config = dict(
    encoder_patch_size=[4, 4],
    encoder_positions='learned',
    loss='mse',
    decoder_block='plain',
    decoder_attention=False,
    decoder_upsampling='transposed_conv',
    residual_init='none',
    momentum=0.9,
    max_grad_norm=1.0,
    weight_decay=0.003,
)
Rows from block 7 of the encoder, named by matrix and row number. Rows with one number belong to one neuron. Each number is 128 + 32 x the weight over its row's rms, rounded and kept within 0 to 255. All counts start at 0. Numbers have three digits each. After the name is the row's rms in percent of the matrix's.
# fc1: MLP up (encoder.blocks.7.mlp.fc1.weight, 384x192), inputs 110-131
# fc2: MLP down (encoder.blocks.7.mlp.fc2.weight, 192x384, transposed), outputs 110-131
fc1.208 100:154097114188136111172137110103094130176162117096147119086130167169
fc1.209 105:144155099106184142130133156171149114155122146096130145087145183178
fc1.210 095:120117159182130135184104079200143160067118103144158122091168145124
fc1.211 108:105150125103189126171168119135143130176174167152070127045177085097
fc1.212 095:065066095131049136069094166115145073114091124160131090134157132120
fc1.213 111:084150185163176167142099182089137068136104117077076099092218116191
fc1.214 116:104127140122086132114206127111164129160129112101088189144132131122
fc1.215 119:059134162169138133102136111128139157167120150169123159105215104120
fc1.216 095:186134129132153128124142080107215181087194141118125107073113113096
fc1.217 106:138082081114115133130104152151121056142099090162171145191212180120
fc1.218 100:115126121141126198114076159100173194139189087099126152061009084110
fc1.219 076:135155099140144121166117165132148185129128138118139170165134068158
fc1.220 089:067139160119141087098068119089114204211068191149106088123237091106
fc1.221 083:137122109111128140150077062139152109148172088155102151137123109145
fc1.222 104:091194168106152122144097166108137183123071138130148134195146132115
fc1.223 100:144107120121126099099097174108158145179130087238154156159085099103
fc1.224 098:103162151110142139175153180147122132136187146121194105198169088164
fc1.225 097:099114128123091097181121128134086107140074143182140141157104214119
fc1.226 099:124144109107104063109100135140129130136115142151129119110137127152
fc1.227 112:084112110116173052095103142111093126149166116140097140053134123104
fc1.228 099:116094174132081123144098170122116227132136153183116124122136142101
fc1.229 102:140094177126064136111124109161133066183134158123146129104099099121
fc1.230 095:159169157136117158124158079138140164201117184139142118112094151149
fc1.231 111:093126159152148105076155171195148235157136118154110121114124131092
fc1.232 088:108092063106077069138117117147133112133182169135145068186135138091
fc1.233 092:094092096172115093139134107101165153187109141061190050106197160157
fc1.234 118:137136188143111123175123079132122216122117093136140075152148098159
fc1.235 099:171183141120196086143092152130154190088143168151122145077214174123
fc1.236 110:107138138124128071112183146153129065169179118133138076119145139109
fc1.237 092:110178146084112140118118144097132123117138153182073115064153160142
fc1.238 097:123169112135088169122107117106103138119152139090121161159137132094
fc1.239 096:134158101165113108124115081085148147149105073104126143147127111159
fc1.240 087:109075072175181152147070135096111131169107122126103105125122115108
fc1.241 099:157141124112080082075093122152076162102136106144142118137151150072
fc1.242 111:087075121096129104127154151115110117103163092193071094108129135104
fc1.243 094:123136091131155140125122166072073104098077113138125125077172150168
fc1.244 109:140122104155101175161147208101145133138091161154078147160117082159
fc1.245 104:054134160173105141088175099186150145125123098093134140102087087135
fc1.246 096:137148136098188162136110136091135110111115098117128207177103055126
fc1.247 098:211156172127111134092051100126131121091140158081123114152106093130
fc1.248 101:187127098172121163083106114130119149109096138077097134114125141129
fc1.249 096:090142129136148122162074103109129092181123123169202151105202172161
fc1.250 099:130172129115122100178159101149112110110189106048148128134000066120
fc1.251 098:098152147122101128135073145092155101097141057107135117121149132119
fc1.252 110:165117087120099078140119126083122230191131157083152118124117084095
fc1.253 095:001161146116139151119203119108149136102100123163131186051133126138
fc1.254 107:149088115153168163125131145145109176134123071061137180134158105104
fc2.208 071:121122126125125131123131129245130113119135122130129130134132125130
fc2.209 107:126129133128128129127126130094124130127127121129123128127137128128
fc2.210 076:125132130128129125121120135055132137129130129129132129126124125127
fc2.211 093:125129129127137127128128130062129128128127128128130131132131129127
fc2.212 062:123133123129134124129135132088131109130125119124128129125107135135
fc2.213 092:128128131126126125131125129119132129128132122127132126131131127126
fc2.214 077:135134127130129131133121127172130122128122132129131127129129128125
fc2.215 191:129127129127125128128127128135130129128130128128128128128132129129
fc2.216 074:129120133129132130131123127071125131129136132121126124124141133125
fc2.217 072:127132129127122126135131135171131128130128130123128128129118129126
fc2.218 066:124139128129121129133122128103134123123131133137132131131132126139
fc2.219 073:130117135136123138129135121086123143133129136126125130127126128134
fc2.220 191:127127128129126128127130129114128128129127127129126127128129128128
fc2.221 091:129123127128124131130128126100128127129128123130131127132136126132
fc2.222 092:130127128126132125126129132130129130130128123130132128124121127126
fc2.223 065:127134124125130128124128129133130126132131130131126129137143133139
fc2.224 058:129129110133136125122132134086137126126127122117127129128125125135
fc2.225 062:134113130125125115123119124177130130133127120114131127129138121126
fc2.226 072:129132122125134132133126129113122126127128138125124133135119129121
fc2.227 082:123126124126125125133128136083129129123128130121126125120135124130
fc2.228 079:120131124127120136138132123000130125121122133135129130135125129128
fc2.229 129:129128128129128128132128128072128129130130125129128127127132126127
fc2.230 069:128128136120125121121132119065132125131129138123135121123109134129
fc2.231 094:132133131126127127129128132000127126133127130127130130130130126129
fc2.232 069:125119125125124127125128117000125133130125129123132126127126127134
fc2.233 101:124132129126131129129127125105129121130130132129125128127128128128
fc2.234 092:125129128124133129126128129167126130124127127125127130125128132124
fc2.235 194:126128126128126128128127128040128127130128129128128126126129128130
fc2.236 112:129129127131125127129131128000130120127128128130127129127130128128
fc2.237 108:129128128129132130128128131226128126125126127129131129130128130129
fc2.238 069:124122122127123129118119124066128118125128123128127128139122130127
fc2.239 101:132123140127125131132132127153127126127123130127127128130128125126
fc2.240 118:129127132129129129127125131000135128124128127124126128125125129126
fc2.241 056:126131133131136131139129134077131122138118149125124121130149131122
fc2.242 157:126125125127129129125126129077129131125126128125128129126128129128
fc2.243 068:112111125122116129121129124145129125126131127127120125136134126120
fc2.244 067:130127113124137128120123120089124126119126113133134125123129132124
fc2.245 062:129126142126130133131137122000129120134128122125119121118122126128
fc2.246 079:135122127127123125130130131133124128136129124119121129122121132127
fc2.247 111:129133124128126127124128127121128126129132131120126127127133128131
fc2.248 059:118140116127130122136125138218129142121119115135123129130129131115
fc2.249 071:127120138124126130130128125190129131126117131119126132126125127123
fc2.250 133:128128126128126128130128127149129124126129129127125128130126129128
fc2.251 084:139127138126121125122121130035133126124128130123128127133131127126
fc2.252 095:124124132127130131130124125255130135136127123127130128125127128129
fc2.253 068:129124127123122131130132130179128131128127131128131130129123128128
fc2.254 110:125127126129132128127129124225126135130123121124127126122129127124